Rows from block 2 of the fusion encoder of a small model that answers yes/no questions on an image's attributes, named by matrix and row number. Rows with one number belong to one neuron. Each number is 128 + 32 x the weight over its row's rms, rounded and kept within 0 to 255. All counts start at 0. Numbers have three digits each. After the name is the row's rms in percent of the matrix's.
After each neuron's rows are labels from the 100 texts, of 14976, where the neuron reaches its highest value: "tokens" is the input token at the peak. Only what is clearly more common there than usual is listed. The data: made-up road signs on poles.
# fc1: MLP up (fusion_encoder.blocks.2.mlp.fc1.weight, 512x128), inputs 0-127
# fc2: MLP down (fusion_encoder.blocks.2.mlp.fc2.weight, 128x512, transposed), outputs 0-127

fc1.114 082:111125108129137153125161128148126156174142129098054125109095150103149121089085165129146105111162105190155102160109095158155116161077152180101105132107116138168135123142209131085077137082130107193178140125088130153111116099144107100139136094074099113080135070133096066123101147097165133115140164123092202158140167042122158043099100158148151176155145110174128099142102100158139135143185
fc2.114 087:105085098101151150140074110095153102141090085121135109078155087126147152176174113152134148168080055098101125096060105156132138185127120083170071118150136124162150120139137152112164144150171146049117202099104148125104096180132180140102109145144127171099187117175089092088079100196107140122122133119130153132170107187133141106138156173159146159068099118074145172092127115164141123118132
tokens: "triangle sign"; "pentagon sign"

fc1.367 050:114144105114139111153164190139144100134204173132159100118143143175127128084164120118171098171161167151131116119091142111096123117138094116157116104125172100100129154152068070113119193114130116097139171009118087075146157120114094052133109125141061090173124124170118107195151183191097122127125101158121111119134150133154168105101143117128104129123108122117089162129133125173050166099169
fc2.367 048:145168133148138127119181074059152153142131102177168172114155153144141167099181137114137159114157180207171112118147137157104130160128139092110127139090062106141153126123101082052096160128127112147150194161168099161135130143096098102103109193120138141072167094134137173077146106130068133100145125105137065097136107156107135088165112132123079141175136105121136132098023095143113142108085
tokens: "brown face"

fc1.227 084:162188203144105112170143117153119129148144165191104128145123194071104175130142120162143129140061192143115096112089146127130177121119100135144140095122156113154123147164123073129164140154157113107144146088103127175099099082129128109168066074118171098086085129081119141150147101149084170154135110161125088089184066154143169094106141148105084105090143140134124125179162102124052142057163
fc2.227 085:111127119144152118112135130173127142174129217131136153156098089137053188130107231102121125117138198137103125164118140121140085178105087078120098191141167128137135160146142123105083144085137158103124093130168137134106117129089069121117178171111117143065150092077130205084125087138075118140156106169131144198164103104113082107139107090142127175175143073115127125108117151120134112106101
tokens: "blue face"; "pink face"

fc1.2 079:123202099117113115173110163067107133090165115128102083110092126191095078147130153140152110161190082135167088096111098096124148086073109133126142100098137167140142132174144074148132151171150105115129104136138142133140126117119213065104090102152135127089115126179117165165072096106134125158082093128184145189097171179150114187103132096150184102148126068154101173096092165138116165128147
fc2.2 102:192078081104178173115089137112136128146121158155136141129132124066167119174084174115125149109113161131101156150154120119116173102089132115084133093110111161143171137068146171119126115097110162068134187137172129107181119103087095115163147088117149120121081172093110111107252132106098147142130152149146073094123166126134110155150097140066168100167177128134109109110167075064136160148088
tokens: "90"; "50"; "20"; "10"

fc1.88 066:126086123100125113149118173156111119092115095156142111140154082103164103127164095127113094117145152094152106088120063189147105125136112135161098134120128060074134119075184142129210160120103116122167197123175157135140068079101169073149171156097115162090106184141077093110141140173063126135131127101148149136086131153188144118160087165061176107085136153144115149115087177129166159152109
fc2.88 078:143103151126151137115122074093086104123087177160155148120156141203059157138121105061133154185130091134156135082205135176110105129113204160122213114131142120114134131159159123171137150121150157169164100152109131122131156149098117165109117087139147051170087101147171157165131107122126110089130132085084133151176120073162085123099120158105144124133075115068111095114106135123068064129096
tokens: "black face"; "orange face"

fc1.495 029:123092080206145099120116153193190106182152089128147060126133195142130161099105082165139140071162100131142119138152133123143120101157135177078164083147126109109092117139159165093172112142131116133097078128135151139108165142146140147163090131111097095192078155105113162116123153166119156114180078178108110100122179072159113116085109079128187145120091103113076086080170081091157136126144
fc2.495 030:146196165161119120159119139070091178150140182115136124110118077167099111168122166098112173108155123200126127153116151110120121176087113089138130176132089144104118092160075089199090110112114188114162165133109134146117090120113080127085202134098164160107171103151093112124154108101121120079107157081078151165108109149164158150151121175121148067118198142099112133150062134127068114158095
tokens: "blue rim"; "A"

fc1.511 118:109129116146057178117102109125092135135158129082154074109165155100070141120124171139088134114147159153150156070122116176134102151116145051114112058121104099166139127145111153126131137140131115103102170149143098175177112071094125136055183168114134139185109130100158079114124074121092096129136162115116090191186146104154126126190147196185122155168147156197144121130077159108142122081128
fc2.511 136:097062140152184093119162149112123132154112139170096147156105203188143128061140087126096098166113136124170090107115125139147104117142136125138096133176178126136131137020164176134136127108102121104123101116085172087076144104191164114155109173136103135105091151179150099127105174157188143136177152152129146138070133121077105127102117064069195086131122113135150087125153161125085140100125
tokens: "triangle sign"

fc1.376 126:074167118114101151126109097088120131127114101153112085096129166171132180149168068129137135122143129141146109094154084149056171112147207143049116144105104185068099104101164161107145077103159169130118168121093120179127144158172168135130141147157093169131132150040132047135159163116125136112100094170080166088120143167146160145109099130109101150186116088143138120144150087134145160091077
fc2.376 111:129206118137143148120110089161090155149083061117144126096114163072134131105150131136126096118128127090062141087126124140144144205140093097126143029210169133125172159117078121161133139092111131093095069117133109148150179108097122186104116137117198159104107064200129179104123162116165120107109171123118153106150115149152130133110137100181163112137150129120181120090117153093083103125171
tokens: "blue rim"; "red rim"; "pink rim"; "orange rim"

fc1.327 149:060103164198128110154132098102098197120082079123148165166107118111154097135179103082094145127122147090116134176154142132150136057150131054094150083203135146163156133082141110114169065090149093173177113178081123163167150109063129135181138131130179070145146079090090101153138112072150142105162077143155167138150132138105145097169122120111136140113131113155109129107124152133133143120175
fc2.327 114:141107102145137144104095067192087151160117120142098156159064144144150122138115152152099150187112162137098126112093112139130158016147145092079177156043090152142160159090133128120130095108182137096132126155107100161188067112124118136181167072136135132134155129136128100113101108158180113115100073151128103130114140177146142104167167111160125110144168091138072148050117192125087130135147
tokens: "red rim"; "black rim"

fc1.294 162:156086084164132061139065116121132124186148113140088125183127114139103125122110131128127156231094182055134112121139156170179163136078149080135145107110096147091200118085142119172158113163181058147099088159117178094108131129148119085132133156137116074098072132117154187130115092125116081044139123164132134128143145127140163134166110108123116149129138182132138088078128127111158150149162
fc2.294 146:104167162106114185130161136103142110080140112121164139100187151113083146160132216148145075082166115109142117093134100150089129120108105121077105167141121149145166130160123161092113159138052162065068127137060222127112165145099078133095132107112132149128148173119117150110086110071157153099163146117124154107181134121091119154129140135098098139161141153069188134117106072158176089177143
tokens: "purple face"; "teal face"; "green face"

fc1.262 020:159164084110129142089175108141109190110155096127207102128131119116159140069145110094157115099154150189114110078149117153161129142153091137120173073045131144176120152127132147109103078155155123066100070117064111097087181107156127121156091131150152107105083110145125153135199129125164161089076124150151103167137124206125148088162106155189135131087105140087177118164125137150082119154140
fc2.262 024:129133181138123154169078107094166112114112177118096155127161154137123173132190096138144093138100175142151147169089134138064118107123130102057112139213051153136197114175100093095090219129138151146105180150169134156185081098084143102134123129086121161079140115065111134084193124125082096130199157120104151115122096150129108133113128115126109130136118118163118125099125150158092149088144
tokens: "blue face"; "white face"; "teal face"; "green face"

fc1.324 110:096113118149176193123155175169142160141125140100125141111123093129134148117087156152171133117157134187155114095150058072127085095096041102140110125131188128142108101119158121143157069177153142108139155176130146077157109147140163117111146123174180152139104099185154147077091169118132105129079096111097123114141094114127161074104173090123090159102122076192067044117119108151151155113163
fc2.324 103:187100148194129124116164099079132151136164106088149085196168110151142123139197156170119103155120159091099170131126103104096151146170174158149183139082158048099122078122119156102140079089122118118133162137158093121136162088119150094098197121110144144120187169116098147082114161113108102134115114150073109102088119128129128115120135196158148074045120156077142154148127121110084154080165
tokens: "triangle sign"; "green rim"

fc1.110 111:179147170100097154172124155056188113124090120110146173106130116173123153156157160172138122143125194166098107151151164111123089076113128153120160114088106103143031169077085126151143119185135126086131101122137085178080102133134101156198134109114083098131119132143113153130150151126136141164129124127141122089139083086163145119125044064104137077167142111101126160155113087154172105102203
fc2.110 114:107088122155138096091125240125145104159138146142143120132132113117146085121161070079081139136160115096149147099144083149170075123136115107160128096163184200084159070140148126091117145088116103109118149126088198090118149119141165171136062101101144124124153157207121107081112120109180093140182154140125141087163113163095136168099133083126129090146097172173097143167105150106138081178138
tokens: "hexagon sign"

fc1.47 076:145135176087155123115132160140141096125149131121146116106114114104106061137162073184140114126174091146162151085137145188096156131162184149096117132085163150155073184132119122124143138107107083101158158137106131128134169186120119119173123199148161104181132111076194158097101118100184083152080066069102099082108080138178128106177141152119129094123138162062109121133136105160057083123153
fc2.47 096:124105161069196153156112119107114138082099140135090132126148095145134106118108130117141118167071160131129101189130154124202117117096170121152121134184106103093124142154026087182070155130130141097175117146135129115068165130145135098146077168104148113086132104096117094085102156162111184097149201170100151149170121137096077120148175108152076128103168167179137087171121168145109147113084
tokens: "brown face"; "yellow face"; "green face"; "purple face"

fc1.328 151:121156142105125138166136107095148139127119113136115165135125101133199092123169117104126139104067140132147164144073166133168083081098123177157145135177170142098044116125113161111150120142134117104152125095126137194094140123144120159132121213145108138093094181195162081086106119028186109174120095099121134161057172156122111109096120131126103104148135065138151116185126084108115109079167
fc2.328 098:113143176157127074211137155118110101114165140143144099131126146069154167148127192143169092066146130073127135123178167099119095127139155128098143127125104135112041123175144167115159098202068132155122149104130194111121106102115061172123053139132134089130180076139170162118139132142155104152144125141152192132094109145088155140125117103165137112066136087102179144131125099153106102076090
tokens: "brown face"; "black rim"; "brown rim"; "black face"

fc1.83 136:084125130102095133155088125153096084134170146188087094167138088129174155100135138123160098137127088139127158113117085102151152135130152161164163120056147154090131093084149126164180107068176114123190116143080145153135137142134169171166173153154068171093065079182162121174168094138093120110136128101123133090099127120117106115096113139092090189180172101116136077184113122143161063082140
fc2.83 111:102133125106097056097151080105122131146166112110103165118112170148094161183104111120096167139143170148128164130160109136157098166101100087058162139163134148125108068123090129140166077127101131142123054075142165170110155140208109195157146094100200146133134140109129123146168198141112074122107048147119084097148145109112058182167129123137163107098147130137139062121137123127161144131126
tokens: "blue rim"; "red rim"; "teal rim"; "pink rim"

fc1.122 125:116119130219113110144108133162114154171096150064128100108102083122075139143156122111111097111153101111179102185099113097099177139137102138100182089166095124095117146134168145094135099201111082153180141122134087124091137119135178167133103151080126152150177093133155184177098142128070160139148149205086149186109128099134128163118083172108039128139096119087174096155101122138154130127123
fc2.122 109:167086076090093150083161076128090150190157128132109084112169092126098151114175057135084107159099127187149100095121133174117127083142120082108138135102139156074151205094089090106142111099117156172059150115164080150145135131159106161131115165105093119132149127141110091096111183127092112142118128144157135161179122127169087187173170097165140157134127189168155105078172128159086148144102
tokens: "blue rim"; "purple rim"

fc1.117 087:085098146189082099178171082136115221122143145113129112140125122150116097190126114162082096163131125095109118075107151106163097157110139131119129106102154125070100151135138130198114152182121124087134120159154075096158084099152141170126189097132177146127172144137106095083121135043178148136176162160147139156115181144154156186109111079130088134115147132108066122129069111079129150087112
fc2.117 097:124130144143139113113099104159131120142178169160138093154132148132120145152145139083182134123123095115115116148120120104097144075147135106117083110134118158161098154058101178095106087063130102149119092092195088161155084160140166082080143184117094102150134133169150126093120184099115121142098082187110189148122056148093113104143123253085167075107134130166137112124127140151200133136149
tokens: "green rim"; "blue rim"; "pink rim"; "yellow rim"

fc1.120 057:145079138114126094161150108140130107118127109086184110145175126130112162082141173136125128149084139088205181114062153083187105112163110181087131102188163088118085091133131133141147111097111142090131125157088140123109147035114136117158192160208118137056082161185142154146124059093130131113149112128182158169087120124098126114079102130125095118137163133156138126176116104157141138123171
fc2.120 048:103108145119066155142176135107123115120105138119176139106125115117086131160102140188130125079166120171143123183154110106128138098110102103088104116110119179140182091126174120125154096172058099157153114131152165086099107107110096188080042145166173118096224108115153088078159119140128057148140181135153152134151126173130143069163094126113153138073125113145142067129190127103171133149148
tokens: "purple face"; "pink face"; "brown face"; "black face"

fc1.442 098:099167092090099128111120136148136096134054121147073106058085138123142110112137203107112115174140106146134152118135164106133136158145135095127210149187130158130117180172081134141134074145117150160142222171131116169158102105163088143077120125153178129133172142107067117096094111096127145139140111127104093181082106157171143070143160056110108121163130137157094144143111094135072184129161
fc2.442 093:170118130096158117062143070124153117135195108116138106118113110120159107176137152138132095083130093136130165095120134124139077163112090160107163182105084174134169072094156124064073137114130086165115103126152176145066171119119168114121044141018107154161089131172143104169189136116132147129110099133151135165144099144099144129159133163143102075100116151122157156129170126138204150106153
tokens: "purple face"; "red face"; "black face"; "green face"

fc1.484 072:163133052156089123123160116115163124103120121160194088098082147105148143135095041021158076182135136108113157142109125095108130136135130102118128121151095160131126108139154130152163119050134125132173128143111131079118163142180077151089121133156146117117114121154102124165080197134128151172146118151154121131141178137166082164086147135149123063100071128123191125154099155093143211155148
fc2.484 066:113126121093141158072112153187164149145147168114116099153091096111101138090164138182081200136146116163218102109151148139100147183147122138126107111115056094116156124074168143127120156169097100125158129172104075144114088053094125113156110081142081143100131096125139139158167122093133088114136135076137104108139163146177085096150077186155133153163149063118119149103128129081145113212153
tokens: "90"; "30"; "50"

fc1.498 147:120148160157088127150127120123171018145085175156099074104116148093151136089154118196181099117127182134095099094187154099168168125149173127131172076121141135144101104121164086148129146170085149100100112067138117139105127053115080132095113086107105115146160165118166166101210114108105142136112092148088097145107135104149157167115130120155128124118188172093128145170149101132108157185089
fc2.498 094:135173130159164160133108201121136139130108115111124145182133160158150155186118150107136136179142136187094089113081107109139154094094108117147106162115205108053112125112187189132118156153208092091195143146114131110138093120125156152130159115138102097084088019113156127093084133119141116103139103152129078113170118112152124117134102151081135110143198130135159070121060146112087120103137
tokens: "black face"

fc1.428 156:111152102152143164073138141177181138129093119135115110100097090139122156131122170150100121090146157165142166161118095186166089134133126140173114144177145112118094155110118069091112129138157051112200088110157080174116071139125148112089155159171115125161093124101094135142123090143098147144178061153152163118162175153091125140114123069175135136136129120093080126226140129130069102045106
fc2.428 149:186161137118106077095129149175085098137178106110127119134119128068161098102135114112122163153062104131184158146173136128111185112105142124084147124164078140071063056131133202167121107121124129148119148103059142079099167112124100133134131090118152133114147103116127115094152171139175126099157105148130145170171132101108111126152132149157094104125150066166214106072120107147210166130183
tokens: "hexagon sign"

fc1.423 042:087100161119111079143083104134148117120117131186156076169094075170206131108134158056151134184102113151163148110105134135167058106162160132115101118112120126101083115117147127110119079130130073098136111164173133172085164143074116090121130113158175191129122122144176156109119111117090113126129164115088100182141090122136097077116081127144137145136117053152188087216172172128144137124158
fc2.423 049:065104148065126118087187121133095121104143132194084122086147075096101071108103135155094086101129114125136132161150138142102131092159124109163151163135123137143121157123107151141137046075065165128156131131124115171153132118205084168158184120083104098159119144118182130170157165179182170084130148101144162134135067111160089102096188151111143131147136187154171109082140085103140119165107
tokens: "black face"; "brown face"

fc1.37 128:154135093144081139234105101099172079128090129153077109159137090168140205084113099175096122118079094132121089137147149165093146138099185104125099074149160112154116146165091135072111115119029155129099157107125158140146115096109148090156123103115165120182147139116134085187117154144110118120146143185135126112154193155128131103182087126170097081161117141066129099140117162136126123171140
fc2.37 136:186155154140145102069122121137111148181078124172166155140129123111136089099114058136126138190070107130131127154117193095192171116157120201145141184085144145212132189141126099088121101104129109081117116127150073106100131133144177115073103138157054092112157119135111124186114093120097152152111159156124131110092094121146115084166163154092189150108078150122106108119148120076097160115142
tokens: "black face"; "brown face"

fc1.240 084:134144119137089142145109185112184082190112134116129143177163144119103143152114121135102163179087142056114166136149094122126104149113090095115124112174042088113132095163120076134136111082114079100138079158162175119099093094156085076150082121128133090143129184161173140089138079115078071125127124167122124131177064167098158106139134128169116151088121185119107131153192155145156165182161
fc2.240 101:171100172183112160210118122091088131101138166132125173059081098108126128100111229138125069111079109157100136106100141140106121119118086114107117126104152135167195153095136171182142040124081153152111149111125131114130149134119138153120105122065138136131073088117155165109159175129110161136124116100113143163155162114179113099165109141095148150164180128097179127107090072120133068175145
tokens: "purple face"; "pink face"; "blue face"

fc1.468 097:156108100098122127085072112128155078102185162168133142143154124166123114138170095110104140136125167137144145152148138138138085209129121153099194092130198118171164099116175114061139124119160170165160103160112125140125126126151122034132138065133146170105168128084044098144077078149120159144136115151124074134104162120168182134107112086111117070109139093152123123093060136103121145178099
fc2.468 128:089133096152097162140123110104133138115147146110131089120147142097119149153072104115106076149136055126110083056128159127104137150098114134115134198137156147113125119073138131124134106133112138165079180129172118155146145170054154136138148084119129142074101166221112116140141155171096151144081197131147134118159183133145162117167122181049117195050135166137142123145138070105103167079143
tokens: "90"

fc1.152 049:132107091119099141147126123128181131118123164161150121106106095126154168081084094105201131179123117164158147164087137182079176168148110111144172108114169132140150120171102132129116134126148171137131160209095127099176121121187177069117061103083141072126162093100085189112141143127091125120105101115064148169102205097156094116132126133178140133116133065179125055155104101116115135132108
fc2.152 058:099161120127104108096139120086091112115112134179160082171111108122168137209171133120162252119172121131130154107081125161072168109121120162138104102122080146197140177109132105147092125170078077136116146140140111134113132108100120073136090140137159111135072090098149120116170124078193119140150136151145111080181119098111080174135106107140152150155133081145169143119117123071136109203164
tokens: "90"; "20"; "70"; "50"

fc1.281 096:152095125139091052152078137163172065160122128100117163154077164158195082156163152149151088098140149099163114104126118150133166103149190132125201100073144058107159129136139128122134118046088149103128143126183057170125137071108144093104145149088140085125118117149149191154127072065112159128136119176133139138111122173178182108110158108141102139110138122095108181133124139140155143135099
fc2.281 103:074134146188193157112152119112069165075116072137087159089124129140091138105157077091131100138174121143093127134096139127134120150134113103132115147163128080085068090042142123129116151136114118157167164158155146055129140125116154183148074139154131133157186146148138096095125156127123101097164152094134139120196107122112148111141119130130168153069178164068125122202150135111056177181095
tokens: "brown face"; "black face"

fc1.303 158:119131094173134137123070082132150132108192163099069072113162135174149158254110085112176139101126128161129149100101137121144126110133126083164165154140166155114151117134186093116098092082089164096132107056108119106132109100128158148103150145163146143088100140179125063095127110159116149086120132144175111152123128093127084129161143093167173087087138155131101127152086120157051126179157
fc2.303 147:084191054130106166180104087169148102168126143136119090141162126117096106099067152128140084085119199143129168130114113097089127195134135149106152097101133141056139109143131128164125149115173125132136065131100141116148079103087181128099200129135141101202094157082143114136138183086106115163141194142160132142124123107157114186078145093133117124104160112091071178159161100116131108079132
tokens: "hexagon sign"

fc1.3 088:131067110107120090159111085092141082137178141165114140107146101143176175136090102161161123113151126144143165123174139147135116105110196162159160125135119048135080125156133124127104099171094149122127104109141146100169165179149075200125175148113117132157113096084139086143173118146168078136171120122157136166189107090122112111197135134157057085093135148152056103104098172059107137082106
fc2.3 102:147146104164196133096086174114086159134091124106094087121157130079127116102133119105085138150182130146137134098170183151192136100107125102120134159128148103161124151123102149164124084078202128123131092148096155158116128134113197145091114168141080062101114075156094081171144191147088082074083162169078142158151179136117081092148109158145169076108177139168085093161106108135118119129139
tokens: "brown face"; "green face"; "purple face"; "pink face"

fc1.265 061:139183118161095171105122117141065134120144133158167127114131203175093151066175163115126090120140116128146113090083112127177136113082139205141165071137171130119169112133116182118177145133118166135150127120115072137138120155138119164143127130175092077170108093143127142167102119143097057166128103108118047139197117100177166106106141144135078159147166108154118109079068117086165070124092
fc2.265 074:132108085163114088103102158104134114151119088101125073151174175121142153079124138105106119097113153142129113149124171143085106168091037086141133163141179144178142072084132157125170103138179154145100134099069162059096126083137150135125135197112190142118132176166085103105134165116157134125140175140114148121102131168045110093174105110154108125103156092130121128208095123154113183134184
tokens: "triangle sign"; "square sign"

fc1.26 061:139075104097121112191069107100114128149163163158141154137145136187113081100052132140221107130120092086053104120130116126106154077156082151172134126175158101104171137158125113176121089134140091137129138217101143162106074075125152127136096087154109097138098131172142173151128095147147169120119099110140129108143160145101152098176163163139118204120148159117119112123066158129111065111148
fc2.26 063:131138126171117113078140122149147102078145099143094140181062102067135168184095132125080177133147111059108155111154050116167134127155195140084138127113131112136138097177107113141188119134137172093094113128155160111155158101134102135138178161116125134133071124074128103088122165093078106146149165147096233123213117118124085131109121062131160097159138133101168112176124096134130125121145
tokens: "purple face"; "teal face"; "green rim"; "blue face"

fc1.487 090:176104092172132140189134147144124154112130113148049184184063041181105158163157108158083102166093124142093143090137059151156149115109092067145130150141148154166156120062133128096145177160109147147127153143150082185100139123087107113100104098105147169126127123170141071140199039093124165139093148139145131133115134085165109149133115112127127109106123162104123153128167084091108152135144
fc2.487 085:103123119084120106109131096111153111121144104156128162135188201131142061105120117103131147092113133128155109104107167155111171096139120203088190107064127135147082126167124096198130108124125148104146115074108060158082166135170147090173118146146086106203156144133072073108136174100164136163143127140159124150121135118114082175147120160116111147164158095093150143175102170133054051130110
tokens: "black face"; "white rim"

fc1.57 097:107092105067108139143107143118161110144155199105137140077186116137173070094104165169195103125084132105094104095096171148133147111103083090114140115200164068099177155139126134153153133128098156124148147123163081172121129160102119092114179131197113120152224084133177084142076102133131097176131085143126121140068114152080141101117126107114146169156137149158115152142093112153090135085090
fc2.57 109:165118123137156086097156093164093110125112074147083108153079106144116149103179196144074132131156139094112159181139103097134115136124129085150130148048101132139116107152152101109150143114166104144151124091170137074114148099189121146082079122107187115112101127160183103133181146085119116099063102173103157088119058127132136143154163105202155177156132109136113106120162122099175139213182
tokens: "H"; "triangle sign"; "bar"; "B"

fc1.483 111:058067096177113160173136119062165139115132104162093092151126115160129118129088060117114158156121130125155132150103163122131118120146126104085114158120167144129159159121095138176171176159145170107098075162181121083132120151098155106131144106186127153124130124134138111106103142146129134081119174132111095223086123132174145062147069161038138158079098150120151117102061171129185117164142
fc2.483 120:165187169122135120083092217185054122128168110055105144145122164124140134089119144118093047137125165090093151127191157128071121113153165154166160136114140131164145118154159110095149126143085108162117099099155181131133161224123100171183150084073115151146082124116121140171154138114100170117116115114149111117165073108119141138099098115100087117155150096077099158088125106095158121144126
tokens: "blue rim"; "teal face"; "orange face"

fc1.422 095:063125174168101121134190131106174106141149160114103108132101110177112090136108132090155147194031100138126103184101102093082152111087080081086117140153158120112138097157142178121052103152143132133180117131091154121079169097122178029109133165103158103101154126155117148119139183126148114139183128112101128139116135157089164198111090148130128150155115141125117142161140117150110147155200
fc2.422 107:135135151136133143129099139184109123084151107139134129093154148071184145121128166163131154101168135096088175098115128194135119049165141142207127105093138133091149176149135122160149167100090144167136114086148162088136078074132130119142113067085096118089108134116150141152145070139112145127124077210148134101128094099180120035124093131173114192161125115123196136078142091135125123148085
tokens: "H"; "B"; "Z"; "70"

fc1.232 087:128053139137091120119145108148166119154138143162149027102100069110088114092092129087128110189130087150122172101111149177115156156132149103081212138086176108125186078178176162119147120074132118131147169174100098123126095127120194101136160061184091125126161118203149136152137128119088130150092110138128130120115117160145112110115109133169090145175138135163151118136103175074101161100117
fc2.232 093:148118108103109118106063109130130106072139121146140095142086130107110192170149074131152255164157130109197127095153108109140123101153106087220120131123117146078136111096118124092108104159114117101173090111117123095130147107120096101161081164138071051150119154138120104181150160148124126170166106171062179128113141156169131139115131108137169126144116110105112115129110143125117151200135
tokens: "90"; "50"; "30"

fc1.136 032:124099088139141109097077086107158134169123143119122130110097172123089131083139111036095151127157149177140119108150121173167167146116135109096168104191087140185132173085140115070190116124128173095122119185114149151154148120195113100144132194134131125129118094171063157155149136180155097101168057116136154106141147125101133094090094127171099130129096127128139073146065137045154126174136
fc2.136 032:132205113186086186088134145126121150133144092188135110127152149121112093121133130135128139178169140149164118164083151153110141132096129136157086096114118108169099093092100137147138122148106134058143183168086100174152097079095096152096149116129168148037179077110161110173096125103130092097156152145146121119142114117159104184121040138110152122121144069097062117112137109113078208140152
tokens: "90"; "%"; "30"; "50"

fc1.36 061:124087083128130071169162136134137106080096170167072145177139123081094127099211053091159082114081139148086144153123081099138116183091101116082119099121076116183120168131137101106114182106109119062155176117132120124098140094134109141116109104105140125130149185181135121180133143109132114179153117184180129135141184129124127129195100076115109183140141142143137128088084139150118197149135
fc2.36 063:155209173176110127095108148178113124148135101103177145111131123167192148107086127144115115171180111080174129117123138122127137158064155137174127129068123118109112126170113203108180202139187150181128105140131119120147061129186154082127115154108087131145125161098142104112121145096142138093083110086080130083101117138117147122082103105205096103141093081092063098118162104133086125144117
tokens: "black face"; "brown face"

fc1.288 127:076124125171090108195109144219136140132129123121126121161141091170098047109108174112151098128115118133073153100114089125091088161147168074143120160105080171091157079115125124149187108150118065117150140132163194140146089132109104101114163124180135185121125142170116101156119124104022142139155103110136118130161108119125163155087142144113150166119162137117127117144099096131165070173204
fc2.288 132:076163185175145147135131126140102088069201124209100134153092115094096167083141155184098161093121139108106085107146090094017101139175114144155099165187125097133074123154119135106110117093074156137149146128187114166159082116135169191142120130126155077128173131131179101162170139128101131151147121128105084095123109129072141129120130125099156172168116108159151070134105142103125130101124
tokens: "green rim"; "teal face"; "blue face"; "red face"

fc1.250 020:097145138085146134152140163147150148218172155163084167077084097099076159131092144117128090139119127178126082135095168131141126170180067096104128152169151177102128113131115124100135117098063094113116110033170132092080091136165142168134106082071157099067113102097138131102105098153139128159120138157127122180158132129150098082133150175074141137153159136114144190136163077146153146072123
fc2.250 022:177180111122163105098160110084125141150061158115111120163124121120117150138153119133116148142076115135152125154110082120105158153122146103204113151099080143157125144150149156124114081122171150103170141125109144197098111139101126102104046177030150129076164067134106123130086084213112174135153127166161082149111132145138095099140130113157140200147109069139129151128069133190115132186125
tokens: "purple face"; "white rim"

fc1.140 093:154114133104113057138151113167134117128107165101114194104203094147116155103115081149111096068147117149175141170125201140128138166165153132158171126186131099142112139143100133100140103061093140122143108103138187079118111173197117200160145119131139113132063074114106113151137178107154100084124167133088068177130139117154050093182153102137131101165142135101136102125137098129106094074146
fc2.140 108:179145116143153131097092095114136137138115080160120157130113114127044153155157153147148140172061102175144126183131164140158184101191077179088144087103101099120130157174158129177076095101143101092063184143097067149109156124124189111078098190137133098094212125140118134162165113084136144144093173130072154151132142156133083126133128163104154125089129137136094096099102144129109131090114
tokens: "purple face"; "red rim"; "brown face"; "brown rim"

fc1.174 126:071121125093114161137172168168181109097117140161135162169151145125114070128094121091144119140134084123121082121110087083076087143141147099141155169081157181051141078127119115125128162115158156123159131138201126158169055107150111069167178084165105120155120078147118155135107138094139141161136135174079103126100173145099101141146127123165094182154131097109199142113064060157117133176121
fc2.174 140:132131150128150149086077095097116115118158163156130129119153076122155180111102148155159144140112140143110120075124170139127136090125127123093097100149086074169161159123162125140095085127102127105057198108153168104189151114190096125118124130121155083069166175146081071160154165156138153123187117100143099152105088153120171146084190197064139198110068142130100136081162144110148087114112
tokens: "90"; "50"; "10"; "%"

fc1.368 193:076089076156089058150146113127063132101167206125147183147081132168073133118137158097118101191130143192092035135077169158147106148136103089110149079168164090125093126124173104143160140111114154176173146129188095118138149103111129184148148135053147107090105135088115152148140120146106125151126126148184112119135097160102139093137120134141121141156095138135122179080139099096112161134179
fc2.368 123:135160103153141151129073143132186153155045125168178130069095133103140096168121122146172142102159195186174097132111085098116105095120066176176144145118088109053153148138121156160095116144182078084195115140162104117103067102156099134096073168098115140111096130154082194136138115181149124108076105135153137120152162126137116157113099179127107087111127122125134107164136130104167119134077
tokens: "red rim"; "orange rim"; "white rim"

fc1.436 127:148107151129078107194083101108089127167109080115166112172100110139092166135112044131099155135136146098158137187149123138089131175133164130076086159083161115085098102135132175148141093050114066106109152064167120160182135141155151110131101187204151101206156103132140138165113173118121107085098143131152139135111134142139167158155105085169135136181107142097090124080090099131140129149142
fc2.436 118:078108150087158119075129157147138152138133247139109113096153151137153138109147131168095134142170099122099132085101197137234119134161077147161086181121161094148157167053165105124124174110125156116163097170121116100088145112098090128125167141140132165115064132123110112141122087111135163134163126107072114127154146118153116114118157122117166124113095070099143112087109146203057151117102
tokens: "red rim"; "black rim"; "purple face"; "orange rim"